{
  "dataset": "drawn small creatures on textured ground",
  "crop_scale_min": 1,
  "arch": "edsr"
}
Rows from block 13, named by matrix and row number. Rows with one number belong to one channel. Each number is 50 + 10 x the weight over its row's rms, rounded and kept within 0 to 99. All counts start at 0. After the name is the row's rms in percent of the matrix's.
# convs0: first 3x3 conv (model.blocks.13.convs.0.weight, 96x96x3x3), inputs 64-71, a 3x3 kernel for each
# convs1: second 3x3 conv (model.blocks.13.convs.1.weight, 96x96x3x3, transposed), outputs 64-71, a 3x3 kernel for each
convs0.4 090:50 48 43 59 46 50 50 56 50 50 58 62 40 71 54 50 50 51 67 37 50 71 50 50 82 81 55 50 63 63 50 44 37 39 48 50 50 72 36 37 50 46 50 63 50 50 50 50 51 37 44 50 30 51 53 50 50 50 50 50 50 16 46 50 50 39 50 68 50 50 50 53
convs0.6 094:39 50 43 50 50 51 45 46 50 61 50 50 50 60 50 50 55 48 50 50 50 44 42 57 53 50 39 49 50 48 53 74 50 39 45 50 50 43 51 50 50 50 73 16 52 43 50 50 50 42 50 58 56 50 55 35 32 38 65 74 59 40 27 50 50 50 51 77 50 50 55 42
convs0.7 126:28 50 39 46 50 51 60 50 53 57 66 51 48 16 50 33 50 50 50 50 50 99 84 69 97 43 50 43 69 61 50 51 50 56 50 35 53 53 50 62 47 50 39 50 37 40 45 50 50 50 50 50 50 50 63 50 50 54 37 50 73 31 37 50 50 55 50 50 63 13 50 50
convs0.8 109:53 70 70 50 58 68 50 50 50 50 50 51 50 50 50 22 61 50 50 51 50 50 50 51 50 40 60 50 37 29 49 28 12 65 52 19 50 49 48 56 50 54 42 50 60 50 45 50 33 43 57 55 43 42 43 50 49 50 51 42 41 50 59 41 50 50 50 27 66 50 71 50
convs0.9 121:50 62 50 50 50 59 59 50 50 80 44 47 59 50 34 58 68 27 58 50 50 47 50 50 43 43 50 50 50 52 50 57 62 49 43 75 50 50 47 50 65 39 53 65 50 39 48 60 68 67 50 69 60 36 50 62 58 50 50 66 44 50 50 50 50 42 50 50 57 61 56 50
convs0.10 107:50 35 50 45 39 57 50 50 57 50 50 39 50 50 50 50 50 50 62 50 50 50 37 47 39 45 60 47 49 50 44 50 50 50 56 53 26 50 50 35 69 44 47 56 50 50 50 47 50 49 55 41 50 56 50 50 45 50 35 50 50 50 74 50 43 50 39 50 50 50 50 50
convs0.14 074:50 50 50 50 49 36 41 32 50 50 43 50 50 50 50 45 50 50 50 46 59 50 50 49 48 48 55 50 50 50 50 50 64 50 43 60 36 41 50 47 79 32 37 92 52 16 50 50 50 50 50 29 50 39 50 56 52 42 53 29 75 68 50 58 33 50 58 41 46 50 38 66
convs0.15 120:62 50 50 50 55 50 44 52 45 50 50 37 60 57 50 42 31 47 50 37 50 58 50 61 50 52 65 50 55 54 50 68 33 61 50 57 65 52 49 50 50 50 59 37 48 50 50 50 74 34 22 48 50 50 50 44 50 50 23 28 66 64 82 66 60 50 60 58 50 31 50 50
convs0.16 141:50 50 50 50 50 49 50 51 49 50 49 50 50 50 57 50 50 50 45 56 57 52 50 47 54 53 65 51 50 50 52 46 50 50 50 48 61 52 45 49 51 34 50 56 57 50 50 50 50 50 50 45 50 59 64 65 74 32 33 33 62 50 62 50 50 50 50 50 50 50 50 50
convs0.17 135:50 36 38 43 47 36 46 40 53 69 65 62 27 50 30 50 43 41 50 38 51 36 50 71 50 53 45 28 50 45 50 35 65 70 43 60 40 59 73 47 33 61 47 37 33 65 49 50 43 68 50 50 50 67 60 48 36 56 50 42 54 50 50 49 50 51 50 30 45 50 50 42
convs0.18 120:48 50 50 35 50 63 50 45 63 63 50 67 44 42 50 50 50 50 50 46 50 50 54 52 50 57 60 40 49 50 50 50 50 60 50 50 50 50 71 50 46 50 39 50 26 50 47 57 50 53 50 38 50 50 76 37 50 69 55 76 79 24 31 50 44 50 50 53 50 68 50 58
convs0.19 114:61 50 50 50 49 50 59 50 50 44 41 50 55 50 62 68 42 50 39 50 50 50 48 48 50 50 59 56 50 42 48 44 50 50 65 57 50 41 50 50 61 44 50 50 37 87 60 23 26 57 61 50 50 80 43 25 66 50 71 46 61 14 50 43 52 50 52 58 36 50 54 36
convs0.20 100:50 34 59 35 55 36 50 44 50 53 68 44 50 50 50 49 47 50 50 40 38 50 50 50 50 39 50 64 50 50 59 50 32 50 50 50 46 53 41 63 53 49 50 12 44 67 50 50 53 50 50 50 59 50 50 12 27 51 53 61 31 66 64 61 49 50 47 50 24 39 37 58
convs0.21 142:50 50 50 50 50 40 50 50 58 50 50 53 47 50 50 50 49 50 50 50 50 50 50 50 50 47 50 50 50 50 50 50 53 50 50 50 50 30 37 50 60 60 59 43 41 50 49 50 50 51 42 51 50 56 41 33 35 85 81 70 27 28 51 48 50 50 50 50 50 50 50 50
convs0.22 116:50 52 63 50 50 50 40 50 52 26 50 50 38 53 50 35 62 50 53 54 45 56 41 50 50 54 50 50 50 59 46 63 58 48 41 40 50 52 39 50 50 62 50 50 32 50 39 50 50 50 72 50 50 50 55 50 43 76 17 46 88 50 66 64 36 56 37 43 50 26 46 60
convs0.23 084:39 50 50 46 39 50 24 49 50 35 50 50 52 47 33 56 39 74 45 50 50 50 47 24 50 50 50 38 50 57 50 50 50 66 50 50 33 48 39 50 50 50 50 59 72 41 50 50 50 40 32 45 57 62 70 50 50 50 65 51 40 54 62 50 50 19 50 50 50 35 50 28
convs0.24 114:50 48 49 38 48 58 47 50 50 65 50 46 47 43 75 50 50 50 54 47 31 19 58 19 50 44 50 47 55 50 50 51 26 46 50 40 50 54 50 50 37 33 56 50 50 50 40 50 53 50 57 45 51 50 50 68 50 51 33 50 37 50 40 50 53 38 67 39 50 32 48 38
convs0.25 086:50 47 41 51 16 48 50 38 71 56 50 50 21 69 50 25 33 50 28 36 53 48 34 66 94 58 50 50 50 50 65 46 38 62 64 50 50 50 50 57 31 25 69 51 43 50 50 50 48 58 31 50 56 50 50 37 50 50 35 50 50 41 50 50 50 50 35 36 64 50 50 50
convs0.27 104:50 57 50 50 35 46 50 50 43 33 53 34 38 39 50 50 55 58 40 60 54 58 29 21 46 19 83 50 39 28 51 57 58 43 50 27 47 40 52 50 50 28 58 58 56 50 50 55 50 50 33 51 44 50 50 50 57 43 58 59 57 50 50 50 46 50 50 41 41 50 78 70
convs0.28 139:62 50 34 73 50 29 50 45 45 33 30 50 45 50 38 65 57 50 50 53 47 38 50 50 59 50 46 38 50 37 40 39 50 50 47 58 50 43 50 51 40 37 50 41 33 18 53 76 63 50 59 16 50 77 41 50 50 50 50 50 50 48 49 43 29 18 28 07 34 50 30 30
convs0.29 009:50 50 50 47 50 50 50 45 50 50 50 48 50 59 50 50 49 65 50 50 50 54 57 50 50 40 50 50 38 50 50 50 50 51 50 50 50 50 50 50 44 50 29 50 50 50 50 50 50 67 50 50 50 50 50 50 50 50 50 50 48 50 35 50 41 50 50 50 50 50 50 50
convs0.31 108:58 50 39 42 20 50 40 38 39 50 51 41 48 50 44 42 50 32 68 50 50 99 31 44 50 50 89 50 39 66 50 40 51 50 41 41 72 50 21 53 50 48 35 43 50 50 56 45 42 50 45 44 50 65 59 60 50 50 50 50 50 48 47 50 68 50 35 40 50 44 19 56
convs0.32 073:67 50 50 62 50 35 50 56 46 50 35 50 62 50 50 50 49 60 54 50 33 51 46 50 50 50 56 50 50 50 50 44 50 50 50 50 50 37 47 39 50 71 50 59 50 56 50 50 50 47 38 50 48 36 48 24 66 50 60 50 38 85 50 50 50 50 50 50 33 60 50 50
convs0.34 085:77 82 45 50 54 50 99 50 48 50 42 59 50 42 34 36 47 36 55 50 31 36 50 50 29 42 15 45 84 50 50 50 67 47 50 48 50 69 50 58 50 49 68 69 50 38 50 53 33 50 34 56 49 50 50 38 34 50 49 33 32 50 50 42 50 61 65 41 50 72 56 50
convs0.35 105:40 36 61 50 49 58 62 50 35 37 24 39 40 19 50 48 67 56 50 50 50 50 50 50 50 33 49 90 22 50 66 50 27 46 61 13 76 44 29 72 50 15 50 60 44 50 50 51 50 50 50 50 50 39 50 50 69 42 50 58 50 46 50 50 89 34 50 50 56 26 53 50
convs0.36 101:14 53 24 35 27 62 62 50 50 51 23 34 48 19 40 50 50 36 50 50 39 44 93 34 50 82 35 28 67 58 34 50 28 50 59 60 50 63 50 47 50 54 42 35 50 40 50 50 50 45 50 65 50 48 50 46 37 50 50 35 50 50 50 43 50 50 44 50 43 38 38 58
convs0.37 082:67 70 50 38 50 70 61 59 41 59 50 55 47 39 50 50 50 50 48 35 47 53 63 50 50 50 50 54 50 50 37 19 50 50 50 50 50 45 50 50 53 53 50 73 50 53 38 56 50 50 57 14 75 50 50 42 50 49 50 50 50 50 50 64 50 63 50 59 66 50 57 58
convs0.39 119:63 50 51 50 50 50 43 45 35 50 50 41 50 50 53 50 50 50 46 54 49 50 50 50 55 46 45 69 50 60 46 50 52 50 26 41 72 51 70 50 71 23 50 50 37 70 44 39 07 44 58 15 50 75 50 47 50 50 50 50 34 59 62 71 72 55 46 50 50 50 32 41
convs0.40 090:41 42 50 45 50 55 25 52 52 44 50 50 40 50 39 39 43 50 50 37 66 53 26 45 50 62 39 50 40 50 50 53 50 50 55 49 34 50 31 30 87 50 30 50 50 67 51 61 77 72 41 42 43 53 61 52 50 74 50 07 82 50 50 50 59 50 50 39 23 25 33 50
convs0.41 127:38 31 58 37 60 47 54 38 41 55 46 51 50 32 47 50 50 50 89 32 20 50 50 64 50 50 54 50 47 53 58 47 50 50 44 42 50 50 45 43 30 53 50 58 35 50 50 50 28 50 67 38 58 70 50 50 55 50 63 50 36 50 50 50 50 39 50 26 43 69 52 40
convs0.42 099:50 45 45 56 50 39 70 50 43 50 40 59 55 26 68 51 66 39 58 61 47 41 55 50 50 70 55 38 63 43 36 62 38 50 46 61 50 50 50 50 63 29 49 59 40 50 32 50 41 60 49 50 61 35 50 49 45 50 50 50 33 65 55 55 52 34 50 50 48 62 50 35
convs0.43 124:51 44 50 57 50 65 50 68 53 50 73 54 50 50 62 50 44 28 50 50 32 50 50 50 19 50 26 59 38 42 44 43 50 50 10 54 50 37 50 50 48 50 50 71 50 60 50 55 10 50 60 50 45 50 50 45 62 46 44 31 44 50 52 53 50 50 49 81 63 67 66 50
convs0.44 120:47 50 36 50 66 50 76 50 64 31 50 44 50 36 60 40 58 20 50 50 62 50 57 60 32 50 71 50 50 31 50 71 45 58 50 63 74 50 56 50 50 59 44 50 50 54 50 50 61 48 25 21 50 67 50 62 58 50 50 32 25 50 34 50 50 66 59 50 50 50 39 57
convs0.45 112:62 63 42 71 52 50 56 50 50 74 58 61 55 56 50 34 35 50 58 50 50 30 38 51 70 44 39 50 73 35 55 41 70 69 50 50 24 59 50 34 50 55 68 50 50 58 48 50 41 50 52 61 40 44 59 45 47 70 50 50 50 50 50 70 73 74 47 50 83 74 45 60
convs0.46 116:50 35 50 50 53 48 50 50 67 35 47 41 50 50 63 70 50 50 66 50 50 66 50 51 68 46 47 71 50 64 50 23 50 32 50 50 46 50 66 50 28 67 50 25 34 50 64 68 80 40 50 48 68 24 61 66 63 42 38 70 70 63 50 26 42 24 49 50 44 73 67 58
convs0.47 107:50 62 56 50 38 51 40 50 64 57 58 50 49 65 54 38 50 50 41 50 65 25 48 47 47 50 27 50 50 61 44 28 49 58 50 75 73 56 31 55 38 50 56 22 33 62 50 50 26 50 50 50 50 29 50 58 68 50 50 50 38 61 57 42 49 42 54 54 56 64 50 53
convs0.48 087:50 50 50 50 60 51 50 50 50 42 28 43 50 57 51 50 50 50 43 50 50 50 52 50 50 50 50 50 60 52 51 47 52 45 50 50 61 43 40 50 52 41 45 71 36 50 50 50 50 50 50 62 50 34 43 34 50 71 50 19 74 74 34 42 50 41 50 45 53 50 51 50
convs0.49 105:58 54 65 34 50 57 47 50 66 78 50 47 53 54 62 50 50 66 47 64 50 50 50 50 50 43 57 50 47 50 50 64 50 44 39 50 50 64 50 69 48 69 50 50 58 47 31 61 50 82 50 39 50 38 50 50 69 67 50 43 46 50 48 50 68 50 58 56 60 50 69 61
convs0.50 107:46 61 70 26 49 64 50 43 54 50 50 50 19 50 50 50 50 50 22 52 65 26 50 80 50 42 71 56 70 55 29 26 50 66 48 42 50 45 50 45 36 50 58 50 50 46 50 50 24 54 79 60 50 41 50 50 50 50 50 50 50 50 50 50 55 57 60 50 50 50 50 49
convs0.51 088:50 37 50 52 50 50 50 35 57 50 50 50 50 50 50 34 50 48 69 50 50 50 33 50 37 42 50 53 64 50 39 50 39 50 60 50 41 50 42 50 50 50 50 62 60 50 50 54 43 50 50 36 50 50 72 50 32 50 50 59 50 50 50 49 45 50 50 58 50 50 50 60
convs0.52 096:42 48 50 50 22 50 44 42 62 52 73 50 44 50 55 59 50 59 50 36 50 54 73 62 82 40 27 62 50 42 44 72 27 49 50 50 55 50 50 50 63 65 58 28 50 50 50 50 50 50 50 50 59 53 50 49 56 31 50 51 44 46 50 67 57 57 47 33 50 50 50 52
convs0.53 103:49 46 50 54 64 62 43 60 45 61 50 46 72 58 55 38 50 50 50 50 84 52 50 50 49 63 49 50 50 47 48 43 50 62 56 53 50 50 50 44 47 42 50 50 54 36 50 50 48 50 58 50 55 50 50 50 35 70 66 50 50 28 50 47 34 43 49 67 68 50 49 31
convs0.54 103:50 50 50 43 50 50 50 66 40 23 59 50 31 50 50 21 50 34 37 50 32 31 50 50 53 65 71 62 50 99 43 14 37 50 64 50 33 50 50 50 50 50 55 50 50 50 43 50 51 60 37 40 41 44 51 68 50 50 71 61 50 38 30 42 38 50 39 69 48 29 40 50
convs0.55 101:31 50 50 50 50 62 50 41 50 46 50 50 46 50 39 55 60 50 42 56 50 50 50 50 39 67 62 50 50 50 50 50 42 57 46 65 46 52 52 50 19 59 62 63 85 46 45 60 36 38 50 50 50 50 86 41 50 86 35 19 50 59 24 40 50 49 33 50 50 57 59 58
convs0.56 109:74 51 38 64 75 33 50 57 50 50 56 55 60 50 65 50 66 61 43 50 50 56 43 22 63 50 14 64 53 50 26 50 50 38 53 75 50 50 50 50 50 69 50 59 27 50 50 50 50 50 43 60 50 44 56 50 37 40 50 50 50 50 49 50 50 50 50 57 24 50 50 50
convs0.57 108:50 50 44 53 59 50 65 50 50 35 58 50 70 50 59 69 50 70 50 46 27 63 59 38 62 50 56 43 50 41 48 50 57 48 76 50 33 48 50 50 50 50 50 50 50 50 50 50 29 50 50 60 50 57 50 44 50 61 50 50 50 50 50 39 50 50 49 36 51 50 50 39
convs0.59 126:56 50 63 55 50 61 50 61 50 50 67 42 41 50 38 59 50 37 45 35 50 50 64 50 43 50 50 43 27 50 48 50 52 38 50 50 62 50 70 57 40 60 44 19 25 62 50 33 49 64 49 14 47 97 50 62 50 50 65 50 47 50 54 41 54 61 49 58 50 50 60 55
convs1.4 095:58 50 39 35 50 50 50 50 32 50 53 50 55 50 25 19 50 50 50 50 18 41 50 47 43 50 33 50 50 50 44 50 71 55 50 32 50 50 50 50 50 50 50 46 58 60 50 54 50 43 40 47 50 50 50 50 50 45 60 73 50 42 50 47 50 57 50 50 50 76 50 42
convs1.6 105:63 50 63 47 30 37 50 51 50 39 52 50 53 55 47 50 50 50 46 50 51 34 50 50 50 50 50 50 48 40 41 50 50 50 50 50 56 27 72 50 52 51 50 50 46 50 50 47 50 50 57 50 50 50 88 50 64 29 16 99 50 50 50 65 50 48 78 47 50 50 50 50
convs1.7 136:33 50 50 50 50 48 50 53 44 50 36 50 50 50 50 56 62 50 50 08 62 61 50 98 86 68 45 32 32 61 39 91 50 40 50 78 50 62 52 46 50 24 51 51 50 40 50 50 51 47 50 50 50 53 35 50 63 49 37 60 52 58 50 20 59 70 58 50 66 50 50 50
convs1.8 121:52 27 65 72 50 35 42 61 49 40 52 55 41 50 50 49 50 50 53 62 46 61 50 43 55 50 50 68 44 23 60 69 47 52 50 50 40 54 43 69 35 40 74 46 50 50 49 25 33 74 47 49 50 50 55 50 50 50 57 41 50 50 50 74 09 57 39 75 44 40 44 43
convs1.9 107:38 50 50 50 50 50 50 54 53 70 40 44 63 50 50 50 43 22 50 50 50 50 50 49 50 50 61 35 71 48 41 35 50 43 64 50 50 51 38 48 36 50 50 49 42 45 50 28 76 20 51 52 63 50 61 64 50 39 50 37 43 36 50 50 48 42 50 48 51 65 53 50
convs1.10 093:57 24 42 36 30 28 28 50 50 50 46 51 37 28 50 50 37 54 43 63 50 49 29 50 50 42 79 50 36 62 44 38 59 40 50 44 47 37 45 48 50 46 50 50 47 66 59 55 50 50 56 60 65 50 50 50 50 63 63 50 50 50 50 31 50 50 50 50 47 43 64 50
convs1.14 103:50 54 58 50 46 76 50 45 54 47 50 50 61 49 50 41 42 63 50 53 50 55 47 50 59 59 58 52 31 50 50 51 45 38 50 50 39 36 61 39 19 50 50 62 50 50 33 43 35 64 45 50 50 89 50 53 47 84 31 58 14 47 39 44 46 40 50 57 41 50 49 44
convs1.15 095:59 50 50 50 50 40 50 62 44 50 53 61 50 50 50 50 53 53 33 50 51 36 55 57 50 57 50 50 52 41 66 23 50 50 50 34 78 66 46 60 50 55 50 50 50 83 50 50 58 71 50 50 39 50 41 52 38 50 85 35 50 50 50 49 45 66 66 40 50 50 36 32
convs1.16 074:44 50 50 39 50 50 50 50 50 53 35 58 32 59 58 50 45 60 33 46 42 50 50 35 50 50 46 60 35 50 49 46 50 47 60 50 38 50 48 53 45 43 50 50 43 79 42 77 70 59 66 67 50 50 42 51 50 74 50 54 61 56 50 50 50 50 44 57 50 50 50 50
convs1.17 095:50 50 42 22 29 43 39 31 28 68 63 27 50 66 62 50 50 50 50 50 40 43 50 39 50 45 33 37 50 59 56 45 46 40 53 57 72 64 50 50 68 69 19 50 68 60 50 59 37 55 50 50 40 61 50 45 50 50 50 50 50 32 56 36 74 52 50 50 57 50 26 50
convs1.18 103:45 50 60 33 51 50 53 50 50 50 55 50 60 58 61 50 50 50 38 50 60 53 45 50 56 50 50 50 45 50 28 58 50 60 60 70 69 44 72 64 47 50 37 44 41 50 44 55 53 47 37 50 50 62 57 70 35 17 46 43 50 63 36 50 64 40 30 50 49 50 58 50
convs1.19 107:52 63 50 50 37 50 50 59 50 50 41 50 47 68 40 50 50 64 63 52 50 60 30 41 50 50 64 44 50 44 50 50 59 50 50 48 44 55 50 41 46 50 50 44 52 45 52 60 50 34 50 60 54 33 50 80 50 67 42 34 50 50 50 68 49 41 68 50 50 64 45 46
convs1.20 104:48 56 59 50 50 61 50 50 50 60 50 53 40 50 50 50 36 50 50 34 59 50 38 47 50 50 51 37 54 50 53 50 50 50 50 58 45 61 57 41 46 55 50 50 41 47 35 78 53 53 18 50 50 50 50 47 62 64 42 43 49 55 53 58 50 50 47 50 54 51 52 41
convs1.21 078:45 50 50 50 51 50 45 50 50 50 50 50 50 21 74 50 50 49 39 50 48 50 53 50 61 60 50 50 50 37 57 26 62 50 50 50 50 50 42 50 35 50 57 50 50 69 50 68 67 64 76 50 50 57 51 50 44 50 50 50 76 72 62 50 52 50 50 49 49 50 50 50
convs1.22 100:53 50 62 48 50 50 29 36 50 42 42 50 50 50 75 50 50 67 50 50 50 50 50 50 63 45 50 57 57 52 50 50 56 50 46 50 68 50 57 60 31 62 47 70 50 42 50 27 49 31 89 50 69 23 50 46 29 38 83 21 64 47 50 44 66 61 51 49 60 50 59 42
convs1.23 148:50 27 44 18 50 50 34 50 52 50 43 44 50 50 64 36 56 44 30 47 50 50 58 50 37 50 33 54 50 42 67 50 50 58 50 67 32 50 50 43 34 48 63 61 65 25 45 57 52 50 38 59 67 50 30 50 50 53 50 50 50 50 44 67 43 51 56 47 22 66 19 45
convs1.24 109:50 50 50 43 42 48 47 50 62 50 50 50 22 51 76 68 46 49 50 50 50 50 45 49 52 60 55 50 52 50 72 50 30 50 61 65 50 50 50 54 54 59 50 49 48 50 50 44 82 60 34 19 50 59 50 45 53 40 50 50 40 46 52 50 44 54 37 46 55 50 58 50
convs1.25 099:50 50 66 36 37 47 50 47 50 65 28 49 50 68 31 59 33 67 50 50 50 50 50 58 39 46 50 50 50 50 44 69 39 50 41 53 57 71 48 65 65 71 82 50 56 68 32 50 61 50 71 39 50 56 54 70 59 45 54 50 50 50 50 61 62 41 27 73 50 50 56 60
convs1.27 098:64 37 50 59 31 50 25 57 56 50 50 50 27 30 50 64 50 42 53 50 50 50 50 39 59 54 50 37 50 50 33 50 52 36 50 50 58 50 50 64 53 42 33 50 50 50 53 67 63 50 50 59 50 63 30 50 50 50 47 50 50 57 50 36 51 52 54 35 48 70 50 37
convs1.28 122:54 45 29 50 50 31 74 50 14 39 35 50 50 41 50 46 67 50 46 38 54 63 28 50 44 50 46 40 33 14 50 56 40 76 59 74 50 50 76 49 61 52 66 58 50 26 52 82 55 50 40 25 50 55 50 56 50 50 50 66 55 50 50 73 50 34 66 41 49 64 63 50
convs1.29 006:50 50 50 59 58 50 55 50 50 51 41 50 50 50 43 50 50 50 50 65 47 54 50 52 50 55 45 50 50 50 50 50 50 50 55 44 50 52 50 50 50 50 50 45 50 51 56 50 50 50 50 50 50 50 18 63 50 50 50 50 50 50 23 50 50 49 49 65 42 50 50 60
convs1.31 129:43 45 50 33 48 33 50 34 34 30 50 21 35 59 67 42 50 50 80 50 50 31 50 25 58 61 50 50 50 41 50 50 12 45 50 49 47 51 74 50 47 49 54 50 14 50 31 50 61 73 60 41 50 49 50 38 55 61 35 50 48 50 35 50 50 50 24 50 52 59 50 60
convs1.32 097:50 50 50 50 50 40 50 50 55 58 50 43 50 50 60 50 42 50 57 32 50 43 59 52 50 50 53 50 50 73 50 50 50 50 50 50 48 50 50 26 50 57 43 52 51 50 47 50 50 50 50 50 50 52 50 85 50 52 31 50 50 50 30 36 50 48 40 45 50 50 50 50
convs1.34 109:42 51 00 40 52 59 45 50 32 50 49 39 64 61 31 50 43 73 50 50 19 51 50 50 50 40 41 63 37 44 35 50 38 56 13 58 38 61 50 44 39 54 44 45 45 26 47 37 75 56 50 47 53 50 75 61 58 50 50 34 56 50 50 64 22 50 39 50 50 45 50 46
convs1.35 093:57 31 58 79 23 36 63 69 35 57 49 41 87 72 39 41 63 50 42 47 44 50 25 50 50 40 35 59 60 29 46 28 50 66 57 40 50 52 36 83 59 32 75 50 50 48 47 60 56 50 57 50 50 50 50 69 37 50 50 50 41 64 50 56 36 62 46 58 56 50 58 62
convs1.36 098:86 56 52 44 05 34 44 45 50 43 34 50 50 37 20 50 50 54 34 50 33 72 57 37 32 50 41 38 50 50 50 45 53 57 66 30 50 65 48 50 50 57 50 50 55 50 50 50 54 64 45 54 54 61 57 50 45 57 65 50 50 44 50 58 50 50 52 39 53 26 59 64
convs1.37 115:77 50 50 50 77 79 44 50 68 50 50 39 48 58 50 50 50 47 50 50 50 39 54 29 50 59 52 47 28 86 84 50 46 53 61 51 32 50 62 50 50 38 42 56 46 22 20 59 50 60 06 45 50 49 50 50 50 39 36 50 49 64 36 33 56 50 35 37 82 39 31 50
convs1.39 102:83 50 56 50 70 35 41 38 50 48 48 50 50 53 54 75 36 58 62 59 50 60 50 49 50 50 56 64 69 50 50 50 50 21 50 39 66 55 62 73 36 50 36 47 34 28 56 80 50 44 78 36 50 26 39 47 62 42 59 50 50 48 50 50 63 50 52 50 50 50 50 46
convs1.40 100:30 50 61 50 50 66 29 50 61 51 50 43 47 71 50 60 39 56 48 50 34 50 51 50 32 38 50 50 62 57 50 50 72 50 50 45 42 43 50 43 26 50 52 60 57 75 70 63 69 22 50 32 57 50 77 44 32 98 50 26 92 50 49 50 59 50 50 50 62 30 29 42
convs1.41 091:50 55 55 42 53 63 48 50 46 50 37 47 50 33 50 24 50 50 62 50 50 50 11 34 41 52 46 40 21 50 50 46 59 76 46 50 72 50 50 50 50 50 51 62 50 50 50 50 71 50 57 31 50 50 50 43 50 50 50 50 46 45 50 49 50 62 50 58 60 33 77 50
convs1.42 122:50 56 62 54 50 49 50 50 58 69 57 51 42 53 71 50 40 37 50 54 50 50 42 50 31 77 50 35 50 46 50 48 42 57 50 62 31 50 71 31 54 45 50 38 50 50 50 68 46 37 62 50 50 50 36 50 50 63 43 50 50 47 71 50 50 50 53 50 45 50 44 52
convs1.43 138:59 21 50 33 76 32 50 50 58 75 18 50 50 53 49 50 11 50 50 72 64 54 33 38 50 28 50 39 87 50 50 40 50 50 72 17 50 50 50 62 49 50 64 53 56 62 50 50 48 50 60 50 43 46 52 50 50 50 61 52 45 41 50 37 50 40 44 35 67 64 43 41
convs1.44 108:20 64 39 53 26 69 83 44 65 79 50 60 50 50 43 52 34 52 54 44 50 36 45 47 50 67 51 37 50 51 50 50 50 65 50 52 72 66 52 50 37 50 50 30 30 20 54 86 79 50 50 62 50 50 63 37 81 58 50 38 50 50 50 50 51 56 50 50 45 43 50 50
convs1.45 102:50 50 50 74 49 23 78 73 50 80 66 50 50 50 50 19 30 35 50 31 40 54 50 50 50 41 36 31 79 43 22 33 78 78 10 50 50 50 50 76 50 50 76 82 50 51 46 35 50 50 54 43 50 37 50 50 50 48 50 36 50 50 50 37 50 42 27 38 50 13 38 55
convs1.46 105:39 50 50 54 50 50 56 63 50 50 50 23 50 50 53 68 48 79 72 71 33 50 49 35 50 56 51 41 50 64 50 65 50 31 50 50 50 65 50 17 70 50 50 36 50 74 50 50 29 49 28 50 50 47 40 32 25 34 59 57 50 45 60 53 31 24 50 50 52 59 50 73
convs1.47 091:39 28 31 50 50 50 72 70 48 50 50 70 50 50 50 50 21 50 58 53 56 57 52 50 50 37 40 30 66 50 59 59 52 50 50 61 74 82 50 68 50 50 67 66 40 78 50 50 67 50 50 08 42 33 44 45 54 50 50 63 30 50 33 50 50 32 50 50 50 50 50 65
convs1.48 094:47 50 53 62 52 50 49 67 62 48 50 28 44 54 50 50 50 50 40 44 50 62 50 42 47 50 50 53 53 58 44 50 54 50 50 47 50 50 50 50 52 46 38 50 50 50 50 72 59 43 90 63 50 40 50 60 26 50 50 27 50 55 50 42 51 50 50 50 40 50 54 50
convs1.49 108:50 68 65 47 50 65 43 49 50 30 65 50 50 50 50 50 61 32 50 66 50 50 50 50 50 36 42 50 63 50 50 31 50 47 55 50 50 50 44 42 59 29 57 50 55 50 60 52 70 50 44 24 50 50 37 53 75 58 50 50 39 55 50 35 37 51 42 50 49 62 42 47
convs1.50 091:71 59 50 38 84 00 50 50 50 46 50 50 53 69 78 64 31 51 48 67 50 40 48 63 50 34 50 42 82 50 50 40 54 50 50 50 30 50 50 50 70 65 65 62 47 50 50 46 50 50 50 43 50 50 55 52 32 57 57 49 51 50 50 41 72 41 40 50 74 50 50 50
convs1.51 093:54 60 62 50 53 50 42 50 51 47 50 50 50 50 59 59 40 50 77 86 54 62 18 50 17 50 73 50 50 50 47 50 50 50 50 41 50 48 40 50 50 50 37 50 50 37 36 52 34 50 50 50 50 50 50 37 53 55 69 50 50 43 50 38 63 50 52 29 50 43 52 56
convs1.52 097:38 39 50 58 29 56 53 55 41 50 57 50 52 40 55 50 62 63 50 50 77 50 38 58 50 50 50 66 41 33 28 70 54 35 41 67 50 61 50 50 50 50 48 50 50 44 47 55 33 56 50 76 58 50 50 50 50 50 50 55 50 50 50 51 24 63 50 50 50 50 28 52
convs1.53 105:50 51 50 32 50 53 50 44 50 58 61 41 47 46 57 50 42 56 50 58 50 55 29 43 58 50 47 50 50 50 38 50 50 44 58 52 75 33 58 58 50 50 47 55 44 50 50 50 53 39 50 50 52 49 44 28 50 26 52 68 50 45 50 36 50 50 50 38 78 50 45 46
convs1.54 106:50 50 53 84 94 57 53 46 50 38 77 43 27 50 76 73 50 50 51 50 50 50 50 50 51 50 60 69 39 56 26 65 49 00 37 50 38 50 62 43 53 59 50 50 50 50 39 54 38 25 47 50 63 50 50 50 60 50 50 50 41 33 41 50 54 48 58 30 50 64 44 53
convs1.55 102:50 53 50 48 52 50 55 50 50 60 52 63 62 50 65 50 50 31 36 50 37 67 50 50 42 42 68 26 50 21 50 63 50 50 66 60 29 45 38 54 50 41 59 63 58 59 36 50 46 50 73 32 44 53 92 50 62 78 50 40 45 48 35 50 50 41 49 46 60 56 66 50
convs1.56 087:67 62 50 23 68 44 69 50 50 54 50 61 50 67 39 62 50 53 61 42 50 38 50 50 44 50 50 31 28 50 65 50 37 28 50 50 56 50 50 20 50 69 50 54 38 50 50 46 49 57 33 33 52 64 50 50 45 46 62 48 50 50 50 50 50 47 69 50 51 36 61 50
convs1.57 100:42 46 43 50 37 50 50 54 52 50 60 26 48 72 28 30 51 69 36 50 30 50 50 50 63 50 50 35 39 50 50 17 55 64 50 62 50 43 50 50 35 41 40 56 50 50 58 26 50 50 68 46 40 25 50 50 50 45 50 35 50 57 50 67 50 39 46 50 50 40 50 55
convs1.59 108:50 51 55 54 39 47 50 54 50 50 50 47 50 50 50 50 50 35 50 45 50 45 25 51 57 87 58 32 59 50 50 67 50 38 67 72 50 74 65 44 58 44 26 24 26 21 57 75 51 46 54 58 46 37 50 50 50 39 37 50 50 50 50 59 44 58 47 37 69 49 39 70